config = dict(
    encoder_moe='expert_choice',
    encoder_moe_every=2,
    fusion_encoder_activation='swiglu',
)
Rows from block 3 of the audio encoder of a small audio-text matching model, named by matrix and row number. Rows with one number within an expert belong to one neuron, the router's apart. Each number is 128 + 24 x the weight over its row's rms, rounded and kept within 0 to 255. All counts start at 0. Numbers have three digits each. After the name is the row's rms in percent of the matrix's.
Before each expert's rows are labels from the 100 clips, of 14976, where the router gives the expert most weight on average: "top examples" is what is common among them. Only what is clearly more common there than usual is listed. The data: struck, bounced, scraped and rolled objects made by modal synthesis.
# router: router (encoder.blocks.3.mlp.router.weight, 32x160), inputs 0-159
# up: expert up (encoder.blocks.3.mlp.up, 32x80x160), inputs 0-159
# down: expert down (encoder.blocks.3.mlp.down, 32x160x80, transposed), outputs 0-159

# expert 21
top examples: one hit; white noise
router.21 115:098118114142127138168137142136078135147124165177164122081111114138148131143086160114134118126149174115140165153135125161146122149123131171085160135129110096145108135167149107137174091154124122168129127146121079132095129143170134136125132148103122089173106123143171121165122149123171111125143141135117166095131172125148174138107127171135119141137171120079123166128129127113140117110109128101125121171124102175148161132113135155109130131112125130163117116094139161125131108172172105
up.0 091:086139135107147114112119117114139150140131149111111111144088092118106113101080170144070091136089118131089115113112124086152106157130169109051109159127102143128093093112105166106115148115160151111130120109154087107135139077112107107132130158092115153113099158129115127113118105148110136128118135118074121146130110159160109097139103111090086129116113097140152109102079142144090089133133102134110128117097146112161108163139149113145143129147168152105134142096149109117135103116114130
down.0 101:109146124100186087097086091134139108152118080120108096142126118140110127091154098123115163107105139097117100129123164129147131175126130105112127135123143161107113116109118121119123139113170165119134097105124112146114145115111140110109132152109130144109101141096121119107095141154111137145091153112110093144134120138118112093132103106120127153091128153124183116123126184187095138138113169136177129140151130118110116122141184133168126126168134168099185184108142107088107125133117168
up.1 063:112145127121130121127157158113124093185132164122119115131114083101108086125092188134071116143126142104110127135093070110193095110139170133061125146138129129122110089128118142082131128119134136116150123125100112090110142082129182118146119121114103130131114126124131142132098116134123124137163099122094173140122128138128128143120121130114074082122132085121127133073060130130116124135131107124112122136146118122133125104131136126135190115132147140125131131079086115103139081137135125
down.1 071:140158102121160116140090131133085120173132069156134114098152115085139127118154076124125183125123127107125133091120130129149119153136140138133136108132170129120141120146115112142160095125179143150159118107110143137023129123152146105144125112138101124150121148120157120130121143134144125137108133064123126128121133148103145112109118147126113150109174146080150131140126145147119137122120167127177140185122074153076137128131155161131094130152121128120156144126120126116120107179158160

# expert 29
top examples: steel-like damping; clipping; text has "clipped"
router.29 051:112122133121118112151091114161092115110122102180144124086120147173146131137129108116149127066156119099159154118134099191122142127126088141128135127107127101137115148146173099156153105140078120200119119161103121141118123164152123158095133142122127100152118085102149139136129146128149132113093115146118118097142155108157150130123135148139155095129149130100098143153149116082154121134086164120128126148121089181145135087130124118112114126078101105171095095119159141106108132148149114
up.5 110:128104097132136142116121122118167163129108130110107141159121099158092101113097148115077114125083110147112115124105125101144117137100156079088095128165120140161121115106131172131102165145146136107112142126161091110123114094109115122132104125109170145109139133183102097110154086106101086089120123115099103134100118168117099109111148104093098119147111119141132105122094112130107095101131090087132107107119161111128081150094126108115114096140177133101114132137113093123101125102103072
down.5 156:138136187160117135127151128105080105129154149144146120113130174124144156136135126134132130150133114092138119131165120141140172099154084147151129106102130120074133167138158113087136117098094120124143122186072128110110133128135139126147162103130134132150124078073140163129119134138145151131157124117135126149175121106112152134137120151132194115109143114097107134082157128126130135172148129160120160137146053138119140075166105131142128164110104128121124127162100145145150160144144153
up.6 109:135140152136091122108118136113174152123137131109084133159137148141100140110110126137109132127098119140127111084150107122103157119134094071119075137101135142127139147077151162168086164115112102140138122151149131125151137127093109135112144128143136168085121119117076136077140111141082148116122124133097115138154106147152079100152120081114159112115090126162125096160138113115122117144132119143100139084108140112149072122141100066142122137104140127094117118148141087144131161081083131
down.6 108:143146164120143092118131136114076103148150120173149107094141146131152156088140127153114144127086136093104115130154147117122159110153124133118121135120140151062135128150126135135160117094132130153148086142110115132125154096146145117153160116100139148167102131078161141123105107151160136159129151124098138157154112132114169137138101162104149138102163129079134127136120158160083144173140112181127166158153130166113131119176126148158123158144126153081176161135114148114130137158159156

# expert 10
top examples: quiet level; rubber-like damping; action: bouncing
router.10 042:127112113118138116157125120157085107130120119187151118065122129129151115118138091102147128116164107108189156166116115174146122102119117149160135118134135094128108129153135103120160101148075141144113114129103118118102119136158145147148115102113125076158121092108156140148126132102155108107112101124140138086120161102105156141104123155161126074123157111094106155119128118105126129129130146100146116157133095181094139096112131138076123115121077093134087090116107147103120114156156092
up.0 048:147127091150137156116145145117151149139133134088119153154141097121117133169126130149121135137149148172144118160120143103141094134129192142146153131162138151136144108133106146069127140113185123086135176112167133136110123107120144108148122122142127113127158183189140098158124136102120103144149140115164142152095117168111124166119167133150069155157137130128140158072095132151152145101134112120122134149140178092120142187120135172130134130152152154156158153137115121140125112149141118
down.0 048:139125121121134128123131136136246135139114134029112129178135107124124128118131122139111134107111133144131121140123132113127115132113135106134128140122139133107133113109108125052073136109141128062132121114148133132179128107099129111148124128136125134078135147127080102115118141121094145130135134123116131136118119145123080135151131092130122127128092136200141119078120141133111133113125139152129122092132177042120120144120139124127130121137130145099132135115125117125103129094091140
up.1 053:142150171121119109103127118128152103132140132130119109141143166136111145125143105138179132137148126094141093124151111171122168111144069133168121121084131144074141153110139103145106131105098123141142093134099150116149139177118144137141155114127115156119117093053109165101116141158120180151133122131162135134174110101119127117156100121140180104096112126143118127147173140119139142179128153182126148109139099131121125084164125106156115152115074120125142126129107116128148143116119188
down.1 065:103092111129129140157124106137118161088117142136147153117089137129133119131097145123140081145132134175143159099123130143155132138097111147119153132115090095151104138158158114105163106196116150134087140143171105155095087140161094169096121151144156111159166122153159114158180141100150135129121131140124087091129166126143152095128150150142135132164162155087122116116138117111123123094130130100151104163083133138155143145107127147089134113111132112148114105148163138144141129161156069

# expert 30
top examples: quiet level; bouncing; membrane
router.30 072:115096122108139102156126107157085090112103127155154113092118125162150115137130108088150127082163117081162158135115115160144121121110114157146153109119121098118108130156133094129167094154097139147103100127075113131101113150168127143115114120118136090169133071095167130147124147115169118117110115137140110089123161099126173134104136164151137099124160130083116146128137126115152126121120156101149112159129070154112150070110137135094128107119094113147112113110132154099095116161160108
up.4 150:135136142113145108108124126123195137120132116064116137179141127133122135130125109157184140127158155132134096123124125123127125136132146122174129133125135166068144120128105126123092134093167144087138124102142154132165131170108137112130134122136115134105149176092106126114122131134113169177125129116194130144134103148114114125160139113154122136112106134165156132132140142175163147140138135192135147104133167069118125159153140130147132146162097149131184166131132108125123120109109192
down.4 141:140151120151133151140147142124070119147158123126127144112138121113136141139149114144130130157145149134142145122137142129172138135158131153155144143125126123118146137148131123037160111118140122111146143131105159149006131138149145127127148138147122116164146116120156138158133138119137109151141149139149135133129143130128149134086147156147122141138170146056131123039132146137151152146122133112126157181138067125137138110145127148124144153133119132129145141145139128154144117185174126
up.5 100:123122141151114151114126118103169154123119136132128141138116130121127140116108143135106112128072110158119117105142125102089139127115130074091097128121126149165121143102143165194100157131135125151121146143173103120190129110101106124132141129115149155088121155176091112100136109129110138104131124113098105145136102153120089099153123089096136123139092118181129095197143112126108103116124105138105120078114191134117097167129116094135112129128166125111115121134135134129119157069078110
down.5 112:144129131136135132114139133133238126136142145060124162163137141132132136148139124140154125131142136148142105120130122147116134117139146123159127120137128145103140140123134128098093126107133119074134153122154139119234115162118134127146132119139125107112164169127117141128132114118130116137138125129158132123127118130126125138151164125139117125149109120190120132118136131138176139142148109187123146105129234065127129172141122135115141141133096129159153146153112132138142133105110152

# expert 25
top examples: rubber-like damping; bouncing
router.25 104:163125102178155160141158143135107139155148168130127204121151112129132139156142107139153138150157151148161136149119137138152117123133157157171149119148144127101153138153133120113150102108158115123144169125120152124100102145150154107164124114159132098155174144130153105157130127087143109150163136101160135142106141149078154153108172155157102138174159126094113149114126136146162149109144084117133154162147121128119147141121119160095156140147100134149152153187097123176132115164160133
up.0 100:120102135161113160115126109111126154111126169108087187146106150133138129129082148127096089142105111153106121112139093111138152098111121117114097132129105126123115146103157163106117142124119110102112169166135089091117070097112107125135139119109181137113159129142111124116177065095101118114131098103091091123133116132114107114124163112099135103177119091131085109105116102116119103125141059123099119124097126109147100135126074119091130120114161102118122124177120105135139127125120101
down.0 089:141155125137119132114136139086065087163128102166131098097146125109116122122127129129111173141105086090106111155125116101154113109138142140117094111146160154118135120134112145123163122102121136145156106123091125099079173103142148099163118101122125159159086096100159141118087105161140108104152108082111148170122103123100156150095092154097119113100161100076125139117112116132113101137122126111121123164164081161083115083126115118169099123138139128110121128132104121131131112164159146
up.1 108:104122154122101135116109106121140136100119138111097125143102147118124123084106144121077097120083101131087127084134108093110149126117099092091088141103106123150106128088138156141099155136093134130113111147136105125143116080102092142104131139116152166097113117134088135089156093139092139097113107138069099126146109118146090091142103094090153102132100111153124083138117107103077097138119112129110115098094126115147092125134108088122122121105160108077091101128150109124129138098099110
down.1 118:142144157153112149142133139122046108141146126214147123071142148113130139154139126134150143145153115108140141142145120146118149116149100165137131126115139112129138147146150113178180113129100121194140139161102134113112139150158142137142142120129107114176118089117171154144118127129164142119135121114144150131149142104120177148127125168133157119136156120071109151165146118105148126152131128127118139152142076209117144089143111123129122144104112117158104105132115146136150144156163121

# expert 12
top examples: quiet level; steel-like damping
router.12 071:107134137113094107154119107168087122096123125160137127089112115118142107131126145128126141099126132125126148114110084152125159071144064156113129135091105109116132124145137107155163094126082127146128138160115148139103098134162135123102142137124110097165144114124155115139146120091155130131108089155107145100145161122144163166118123158117147070145160127082064124143117119076126110145124133122116138161115106158149133115137088124121161131058129100128100069117126136106105147163163126
up.0 145:100138154102093155108091122172127154117122095114099136146113111132090097135120152150084120108089129148086108088112109091102152126131106109097094161101104143120136095102109159176112152108118147106123156143150149145137108090111119111093125165121094161114143132153108104107166088118102149126090113131101158130143108143162109123150118110090125105158111125132113089168082128111109102147123108144102133113092135112177097140148093095133149125102170116107103099096157091111104139115114126
down.0 158:153143156159105163167160150118108162159153161150143168116149157133150152155125130145145103157139147171154170110155136152101150139151095136141143133104132091167153159139164112164135116159109103163149163164161140145150093147139147158149151144157151099129166119144124154148170140097133144131160146151138131097151168135122119142146166131143163141165101152157109138165155100106151142145125127120106151098106145154155137142143110124093162149097120123151099116169136145155154163094130097
up.1 041:139140136119119076094153113081188115109130148083103121139131124105150151104114139132182129117140139141138101137136100144106116116135142084120120112119142155109127123101105124077100138108148121097138120107139113118168146156084121120140146103117148114080110169109104127083091144137110150160150126129147098163126104143107097129142125082145128115094087130182125130093152124139122142122126134157115131090132166087084110153136132101165135139127105144111171142129119134121132166084075185
down.1 056:108105104115140110102095113126199099098101100095123092142110086134128110119130128132131133096126116091111094137105125107120107116102163127117124131149131160080106092127090123099124121109150133089105111108152120116174135117130122093118114120100102131128091188148135089135099120118135135145099120098125137153098099136127141137147095128118087123104142101129131131114103142148112119101135117189132101142138225094111131176106127145145092104145126135121183143090118127106093104144123132

# expert 24
top examples: reverberation; text has "room"; text has "reverberant"; text has "noise"
router.24 243:160124125155128149156165165148101130148134157156159148100154146116151155158138113138163150136171152136165150158154152168128144120132108174168170128122147107121152160160154092141158097139126113152129144151121149157107129164161155145151145128157119095164149123130160131160128169112161130149161148139165158100141159118120166167119150166170150149149162157096118169141163144127159160128128147124136138162152114155112171123129124164112130142115097134158138130140119158152138141165167124
up.0 088:123126108095139096092129121131166126123102132092100109161119089125098104102108162119101119099101114127105093114101118097152094150102167095103110136154120162138118092098091170095092158119145152098115106087129113113120138101096120105122103144113149160096114134133095115098114107147098109109130122116104116180101091146127098115112105097107096120104098115164159096098097127142104110113082111116142109100122149092118103126111159110170110107155159147100126142101130105106090101100098135
down.0 088:115133140120130129116128131146167123121127151061113140173105145102115122112134122121093106136102105133124123112125124120161143118139109092129104125115110116149113134102130129065083146149093153068117123126114125122114109105097100159128122124150134155085151083106082166097145121137085123093117116149110106100140121092131074096120139084114140099133091133164128093065124115107117111159114146121147130094103097064141105089135134095109159131120136119096085103128140110125146123094095127
up.1 074:128129120121136126083141134098167105151107156084094090188121113100103112113121159119100129143107101109102090125123149105163122116115134106103106111145116149141112102089108150079090173113129153073118100121116110119106154104090117125167121126113149168090095124120090131104112114155087113112132130126099137159122092119109090120122091094106115124104090140160142113069102133143099108128128134128133104095133104084114104116117126109164115107143166157105124137121099091125133098096096131
down.1 112:102135133115124127118121115136149133116127142086118140153100145110121119086135133114070104137074100135107131098123131106145140124137116076109090129123101124158102128105131151093100155153105148096114119127127118133115116083104092157119118134134146170089146097124089160092147108149090115086109120157091097111136120103141076078119132084097133107128100132151128078095115113109091100152112130108138122102101109090150090103128128090118159123121159110067085106134154115124146128099098117

# expert 31
top examples: quiet level; steel-like damping
router.31 088:116119110125135111155134111163085099114126127162142118089131125139151131133139087094139152103158115091154156144126126159149115110126114167161151108119134099123119138153138085139161092142105127161122107130071115130074142150163126146105118120118137094169128079099162134149107146130156109108110121158138119099119164097146167148090127165145132114119168133077115147134141132112148132129127167102159125172132058161116149072116136150113113120116093103145111115116133139102109114177171125
up.0 019:169117088133166138130156144124117109145136185128125120127161120135124116147140131113127132142170136122134128187110122135172106127148148162140153120157140128154162115134121114088143121153124143117114144118102141123042127122139166107166116135146118120145144098119148146151100141110137099135175127132143141131108138111133146205079154145149106126139149124095126171086106129142136145115136140093160135160145050124146144089107144154144169120155121140135158139149106126158145109165152083
down.0 022:108120129117116088140098108115075150093117084192147145095114113139149140084074144185129120114084126127101148092142129110099127130120131098085120144121162132103113121124117127171154148122133114184124077131148095137134121102128088071105138130087158103138099131133143107129128126106133136130103132058088109136127140169116132084139149127107131133148122134129133108176126127127085114119125121124111120119101133191095122125127126125140081126121162142089127123110135128103107132109118096
up.1 093:142140151136124122101150140124173120152132149067095123173133144109100151091118150135080140137088102118134103128151134095154146112132111109108101132104128142097129144105130135089088156106128141072131087126121105118132148076099123133147155126121146176096114124084085146107114117139081142119145136134081123146151098130120083132134097099104150126107100131161130097092145130144059107149127133147125136100134126072117101119145113107145120142138131139048129137140124094127134127101104145
down.1 095:147129115132122134107136130139166121133144134105130154133142138144141121159134134125132134141134143147133104141121120124089130118148169119146123130161140160126142128135120160134125133124135099107131168115175132129198114137132157129140124131135138109140160189170145144137129088112146054129137123129150133137111106127126146153112167145126084127143146110133109138142105123133179130145132074162107140144146255102131129198133108138120127131124119108154150146139124145129143123143135162

# expert 3
top examples: rubber-like damping; bouncing
router.3 076:154123115149141151141160145136105141143143139139149153104149120141149138183138092154173135133160164149191145159130143158132121131140145152169154130135144131120172134157133118128152106115170125136156159127136149142120116150151149106147130111184117087153190168141159091161127143065151125146188140107168137144118140158119153156124175154160117151156155137103134151130132139143166151093145124128133155157140141139133151160127132159114169140138116138165148147148086144145128124157155128
up.0 059:099143158127109117104133101122131126100144141146094129102102162114106144092114146090103107138105094120099142097147102159115157091143083112102104105095103088133095147098146131140102149151057115144112118145127110108137115145105104161100152108125145165106121091108099183095142111159104155109114107156065105091160116103159108099145120105103163088122106105147106099137154113106123106175143129155114107106108115145148108103156112101119110142105132104117106102141117100140152139108109119
down.0 058:119125128128138129118115124114014122117124121188153099093120123136124122132124145113127122121131113096119119126121146125131126138127132153117119135138133140155118122138126139156185139124132143156119128132105112123113139127158127111121125142099122138200096129146203126132107112144196122114110141102126143145125117132140204128119102202116126148115179112050136148145125126137123115128127105115138122166138101178117150133124137150153102124135135138134116137114134152118124123169192117
up.1 063:106134149097127094139111120127116100118122117139122090114112141128129116059133137100092124121094100075086138103124124123126139118132090114095105125109119111128105119107122115143120125140075141141124063125086116121117144095131114144108125125105129161126083068077105158094126119163123134109106119139066125114145139091139122100122071120096159108087123115121129104134121127115061108154120139123140118115126067137132113061129133092139111123123122115060105111110137121111126123116123130
down.1 069:110125146114119097139117118159028130111135123203155100080121141131129139121135125119144134118154139094140139134140121146130138130134106159123146123115132113119116138157144102156179113158113128177115108132087118134093135139161127126104142142116115119182115083098168133141130148127169146142110131143135128115144145104145180129131117165144149125123159141062129151147148139121121137139123153117125132149122028196138145079140130126144125137119113131132115118128137151119129143157159113

# expert 13
top examples: rubber-like damping; bouncing
router.13 062:148103112159143158169145136140081112137131149160172140090140127132164128164150109126147134133155140120166160148123148149140125134126128172153161126134137103118139141176145097131177084138136135149125141136109147148105117148175147118148126128156116086176151119121176115177123155084172121144151144108149133102121166115101173151112150174154126145148176145079128151132137139137153143107134144114144137175144102160123165116114133166103153129134110132160138135142124165145129120175175121
up.0 073:113141166090095105107126110100140142095138144117102124141117130153109121065102155134097110139088097130081110079137104104097121142133126096089086139130107145141125105099116151141105149114121105119137100120141105114154126095105095119094124147115152160103101128131099136089140089157105136102121121116081091145130108141160105079151093101087138111100102111149139082135102115130077097133131099139098129099097137117160092130135118078149118118129151133083118129154157103143139155097100135
down.0 066:094135137122144123149105093123068094083141129224164090060094132109167125131169116111146101138129121083121124094130150143131135121149124162134126112128104134125094122154128116151168096125113135173116120126089125128129120137157114111114132130124106120161096094102160164136124123139169136130101139118127123128135127085135172112131095162121135149100151126106124133144128140148125123156147121139136122147136088220116160093134139144136120127144105107148132150114132173123142128146157153
up.1 084:102130149107107114103116101125144128095133124109096125149104128131103117090099154126100101133088091118093107088129092101110119142131135091094085132133099147154116112094112155130100154127116120111127100113132099099139122102101088118096119143119160162098094117135094136087135092154098130095117106135092088148125104141142098073141089095088128098094100107149144079127109102125098092129114100133115124098090122108164090118130122074152121117137154137093091124136150098130138147096096127
down.1 093:102146139119135122118121103122067099090153136230156098071098140112147120119163130107118101153119108091112111093127133125122136109163125155121112099133101137142099123147130141172166114125098132182126118133100120105134124122153117121119128117110122146164102084104160182129122112155166129117113115124116124137135111085133171113127095163113134130100151114101111124158123121132114113172142120133130126145135093223122146088135124137139122128132128098129108135127115159126156129145155153

# expert 22
top examples: steel-like damping; scraping; action: rolling
router.22 173:118114119146110136168127118149087103112131104167161145090110159101158130140152089097151129138146108105157157125139129164112143104128090156160143103120113099143118166159162093164161083153092110164124126155092152132111113163159122154099122113144134095161134090126156145153143149120160116108122121126142105091131163094084163112114138157139154100135159147093107139162168109105153131128153156108146124156132100165107149087114109143102133130106100090151101099157138151140138144157154117
up.4 085:127114117113126118099104115124167129130113109088099110160136091144120119097110137126083137099087126134102108140108107093113107141115158086082102126149135156143127087093109149107098157122147128088122125119157099109149128079091122099136124128104142152087117153153094092096115097113099122120111124112082117154102104161120088126132116087104091125114091120162132112104087120138070114104096113135119121094130159093122091151115140104150128109134175147084137141115121114108092129089085127
down.4 100:120118123110138106092124114151211131132131132051078111180126124139108118112129128127113122121111149140118104147123125123115128135128136091118116143130130138107118112087109145051085162112139117050121131113170110135173120118081131119126118142117138126091131167148108114114109122115098115148122130145116110141126107135144103129135129100123122131110103140168134113067110142139107142125141127162132137113135203050149100169134138124142147128132139137116155150122130097113124128112093150
up.5 106:112134146088113078096108103100154132099127113096102102153126126143100126077098140121102130110090099107082092119120097102116124137133114101083097126121120155118128112101103145121104148112125137092138088100136096108143143092094106109121138136083156161099090128105102135099110088151097145115118131107084090153134105145108102097142087095091136106076100115150121107123124117136065098138116125147116134105124140093114091122137124096163120130126156134074132138134128098113112144106099148
down.5 090:115130114117131121078124115128168119143137123088075097171124116140107114117121141132109128131098127132091089151119118102116117115137158096091100123160121153114113103084111178085095179093139111077136134133159097110146127101082132108129114115104141136099109181164117120122102087123096098129124112134099121160109084144131106134119108107097107124104114109149113117090090114135096116121133086150116130128140193081143096187127115131150138123126169126129141149120107093109128122124107162

# expert 2
top examples: quiet level; action: bouncing; steel-like damping
router.2 075:105122135106127097141102100166090091104114107157139106096119132167136121137135106092149128079166120075153145137120110155133128127123109165145144123111125111123109130146136100142159108146096133153116101130063116130104127152165128137101121132109127103177123073091166132137118145132165125117090115145139116108131149102152183136108130171149144098121163125073119154139138127111153130136107164105138121162125064156129145067125134119114123116115092114150108112096141138092097125167166116
up.0 056:111133169099100110162103109119120116123116091162150119101118144125155110086133106111127130116127099100094162112129102130097145111129081135130116095088121088118118116145139100177150097134083118172132101157105138097170120129148109147122125091135131138137125085071137146115143126140145178100113095116112127095159159088129147112166116134112179095109118114118114104179131106091104101147117168158122120113119082163121118078131123099103137118094119103112091090125111129129120162121121143
down.0 055:150134142160123143143125160162084135146130172165086150074143114107136139160127109163158128138138138121146164147135127159089166118105069111128107162071138092070152152106148091126136108116119083164124126152106134136121119173104133179173150138143110091106128122097116114093116123110102161144126134118118149093143161138146111148152140113127154119136114148117110143122162139102150128132138132178123140126137085164114097106138103106102155143096126109164138116110143089104123150125113161
up.1 071:116129167091101092164101108124120120132108092163154118099123128129159114083131105119121132100121099104099166112128107119091141116119080131123114102085124087112120113141130101187144100124092121176134082150110135107177123124146110145131125094124132140129112098082127131111126137140141178101105101114110122096155156099122136107170105126115174098104110119127122101192134109093100103138125167158122123102121095165114119095131123094108133121099119108106084090115116136111106163109113143
down.1 055:132114137147120127135119153151123125152112143147109153092137137130137136173107133150190136124150142115147152170135120184084158121100075126118116136082138101078134159125166084126135114154114089147106134156127117122154118202121136179149140132121120080129124125096137113107126124104131171148105121133135158084141164133137139157166153134129154117155125141118104171133172114103173131117109130182124116128127116145124113111124109114098136125091114109195152113094136119095120155132121157

# expert 4
top examples: one hit; white noise
router.4 099:122128112131116129169116121164084114104131109188152139071137114163159125143142110114146147098157141117144156139118134160123100141134119162146153115133136110131134131159152101163177092140113123177144133142100138144095128153172128138082121134139126090172144105133168118159128144109169122129106134166137133094111178115172171147111153168151123137145172135075131149154133123116157140117130145120150134175122092185144154098120148152119118123115106127156124120124139156132111105172171121
up.0 117:130130148116131113096128123115197135131129126068109121175128134130116139091114130141103128127080115129116098111135123088130142123129128083114097128115128158108129127105116147115081156106147134090127108112143114122170136088093118116139141125113142176083118147102084130095120114140090150131131129115111114151141087144113076110149102086103137123104088128187134095123131131153075116139120128160119135081126164076114093143143119102149126137147136138067145146133128106121121138079083154
down.0 120:147125128111154112117143131092211108132148136064125144149129125145143124121143129129118115124127130117130113095111131114145105123149158132160124116149126153076137114132097132071101116102161137078131125087122145122167110118133138090154123114140151132131152161081121152126145115120142114154149138102142122138108112143113137133120148138132106132118132113163155112082115146178142144152149102185139155115129181071116134138137145142128122135171102162096198183178103132145134088122131150
up.1 022:104122118134100147143120113139114129103121139124126129131103130108123112111115144105055099132096090132089148095121111091138107120122117121090123127122107094185113112113117138104123133151078142119123120145121126113109108061125092153102108131132132155112126086152107134128160121127112106072120106139067118122119138108145103091110121112102129100149117113127112087094090107078074093112126131089134109121088095125146123105105121106107122115089174111105060078121131124131140125118120094
down.1 016:149149108156096168134136140120116165154117126149141122124162116112113145167101124147148170135148115170150122182147118142118124135119144143103137140137168126197152144137131131119144141143127119136147172137201109127130164149130148135153130133125119109137093160201145100142095155129133131099142120114133152138133124141120138149143120138132114126160125142122105172121147104082156116101103141105108115132162184143105135176122119127134104132091145106186069074082134139119120147134132083

# expert 8
top examples: rubber-like damping; bouncing
router.8 053:154136108155132139152133146130101131158154111178151139068158109085174139148159106144131191136127133130141141113115129145118120125156130139139129171119167127120146137159160124150170085104169104161165153143129151158131144146160156074147124132148099084156141201123162109148107146104158122147156147094134138092090164158148154153118147149131114137140152126090140125148139154145149147118163136143107161151149154175147134164142125135130137146141135150159144147144129153146129138149145146
up.0 084:104118160136110132139109113131109120107123127182124123094107154131137123097114134110120105134095103100112151085133118140096165119121066106102104126097113104141107149100170122206130131147080117181112106159114106127146120140137095146094134130115150139133113073105113147099157116131131142102103116128086098091152145103157129079136114124100178108132121113115116092191149118101114104140126129124119117108103089179150111082124109089112109119112125103113097100134138128127132143107120101
down.0 069:148143142147115150147147138111030126134135148209156131080139141118138138165140121126156124134169122128149142125140122154128135116138111168153147121121137112139145146146137116167170114124105124185141158134102150121095129159154143129150137117139114108175132099126171147148133141134166127121148119118167144127142144114115174138111137174148148119142158125083118153154148118110168133143141122106127140155140073201113157106140126141123127144110103119170098111136124161150148139156172129
up.1 020:116158168125081114134115106121106132092153118134107136119121148099123133141145119118134116130127117136131123081143097129093133113160095101130103123084117121134135132122122126164109130110101103145155123137117148116182120138085105135108141121141099114077113156106091149088117124147091150122124115141165113145148116107135087095145121077128161101110087127181103097180144113107154123141135134141088144083105134134119106133145099081128161144080130105142099101129146104135156181081077176
down.1 022:098110126127126110097096119142101130112139099184103102100113118148133120101112150122100130140070132110089122136124125104092138138136154087088088122159117152132103103112140154158149148145147109160109099164175087122140132096118110115089130142094153146121100166161133118106125080123124099132092133142065109143113107148155130110138096109084104145103130112095122119153094126134077114126129096151104125135113175176160086162120110108144124112126173132103160142129123106106124137129106093

# expert 18
top examples: quiet level; bouncing; rubber-like damping
router.18 045:125119130111138103161126126150075090130119124168160111080124136123158121139145114118148131091153125094146159148124130173133137119128093168133150125108127094118118128166142086137172082139105129160114113137087128137106126155173140132135123125116117085176118090092173143163117147119168121132120129129133137086136168094126171148110128172137151120122173134074115151136139135122142131142105164111141123175142075167102154086123134149109132120119102120150123121104124156107110122177175118
up.0 112:098106131093112094139096096119107101098100100137111098116098141123128093090116151102090100109096102094094140093120106100123134116109122106095100107123101115153099096110132139135113133156109120135098087137095099101127107087116100148097095114094153161112104097109106146104152097147108112096095103148089108106132142106142109092120102109095136105101113102137112094133091103108092098137108140091125095113102094136141102095098115103109101092110156110087104107102111102102127130112111100
down.0 108:155131134136137126129157130087085099146151146186151089091152141148151124150135136111134155146139106087101132155125118137113135111141135158152113098149145132135147126145123135195154119104120118178144130135099129089131148129146169095152133103104139124161111120106160157138095094147165101117158112101151123150125121119097172151112097164105129120083151091101112165182120116132141130150141070130129147148169117182107156113132116152157099136131099117127124142164085158152143124150153141
up.1 116:101114121087120082126098104122122089103103096116107082140104134112104098092124145103094109103104107082097134101098110098136118111113122111104107106131105117143102083111096143120111138150106132120104071119071109105111117088116109150101098112100144161114098093098108154109141104156108097104096108155098116111121126103135110102099093112103127106085116106133114103115083111113090106139106154101138100119111090117129108090105126111117106099118152111087111112093105101099116109118116107
down.1 100:172125134124154112141158134087096101152148144179151094094168138155152129146137124120144167126149121089126142165124135150128132136136123166172145107136154122101158128148122106181150114114130136177139115120098138106127148139147180099163135124109137110156124117080154144144092129133161121138164131098163121129128139121087165159121110159131132128090148120108132169172131136146141150145133089135137153146177113177101171105137142159151098139144074133120144155165092160154127120149153138

# expert 14
top examples: one hit; plastic-like damping
router.14 208:129118096090158110134142147163118128147113133109147103136130101141115097098142138097089148105133146127110129146099162096158094163117160162120164134158135138142114092155093139094151118147153157102126105091122132160094139089155142111130096155145127146158127137139156116159109166131151097127130160149107145149099127133132153147097112160147095160120161168100168144094092155155087149108103152096157112163144121109132165134102169164146143102160147157092143152107145139121110095163164116
up.1 074:112136162146094144148120119137112141121138123173120139097116151104133136134128109127156120143114126149132148121152098158071168122135089085113104118096117106158120162104172128190130128133106101176138154166160123120190119168114116142115147120133129103098135134163113128106132114124116157117123104139122113105161144121129102112166136094111169108137095124160109120190162113093148114134116141145098128090118154171125098144138107092113158135092135095164095097132136121111135177085087120
down.1 105:118131136109147092148105128142106128127135096161079146109141132144118117116132111120166150119129142113113147119123123165097143138130096096153102122116131119062138140083160112201116116088130100179139112147108157109134129180096127118102126123135095096081137117110093118086125110138084140153118121136142124099126165162129085123138130084125151126117089105153116126206149139141158154119130138156117137108125128162132098112130122110107133127124083131152157156141119090120122157097087174
up.2 075:104134166143093141146109112137113134113134114170126132097111157107134136126124109121153113140110123138126144107153102157077171129131089083106104118095113108156115161105173129185131126138106104172136148164150116120190121164118106142106151125122134110098125126151112134100138114131121159116110108138114104105166142112136102090165129093108169111132093128162111110185162113094141109138115140150097126087112145168123097134140109086117150137094135094159094098124138131112134176082086120
down.2 104:118127133113144096151103129140103128128131094163081146106141128143120116120129113121168151118131139113114149123124120167099140133126096096152103120118134117064138141083162110200119112088128097181136114151108155106132128182097127115105123119134093093081137114116095113085123110133085139149119117130143124099122167165125086125135130084124151122118090099152112129205150134137160151113130134152114134110126125164127099111124118110106128124122084128156154153140117091121118159098087172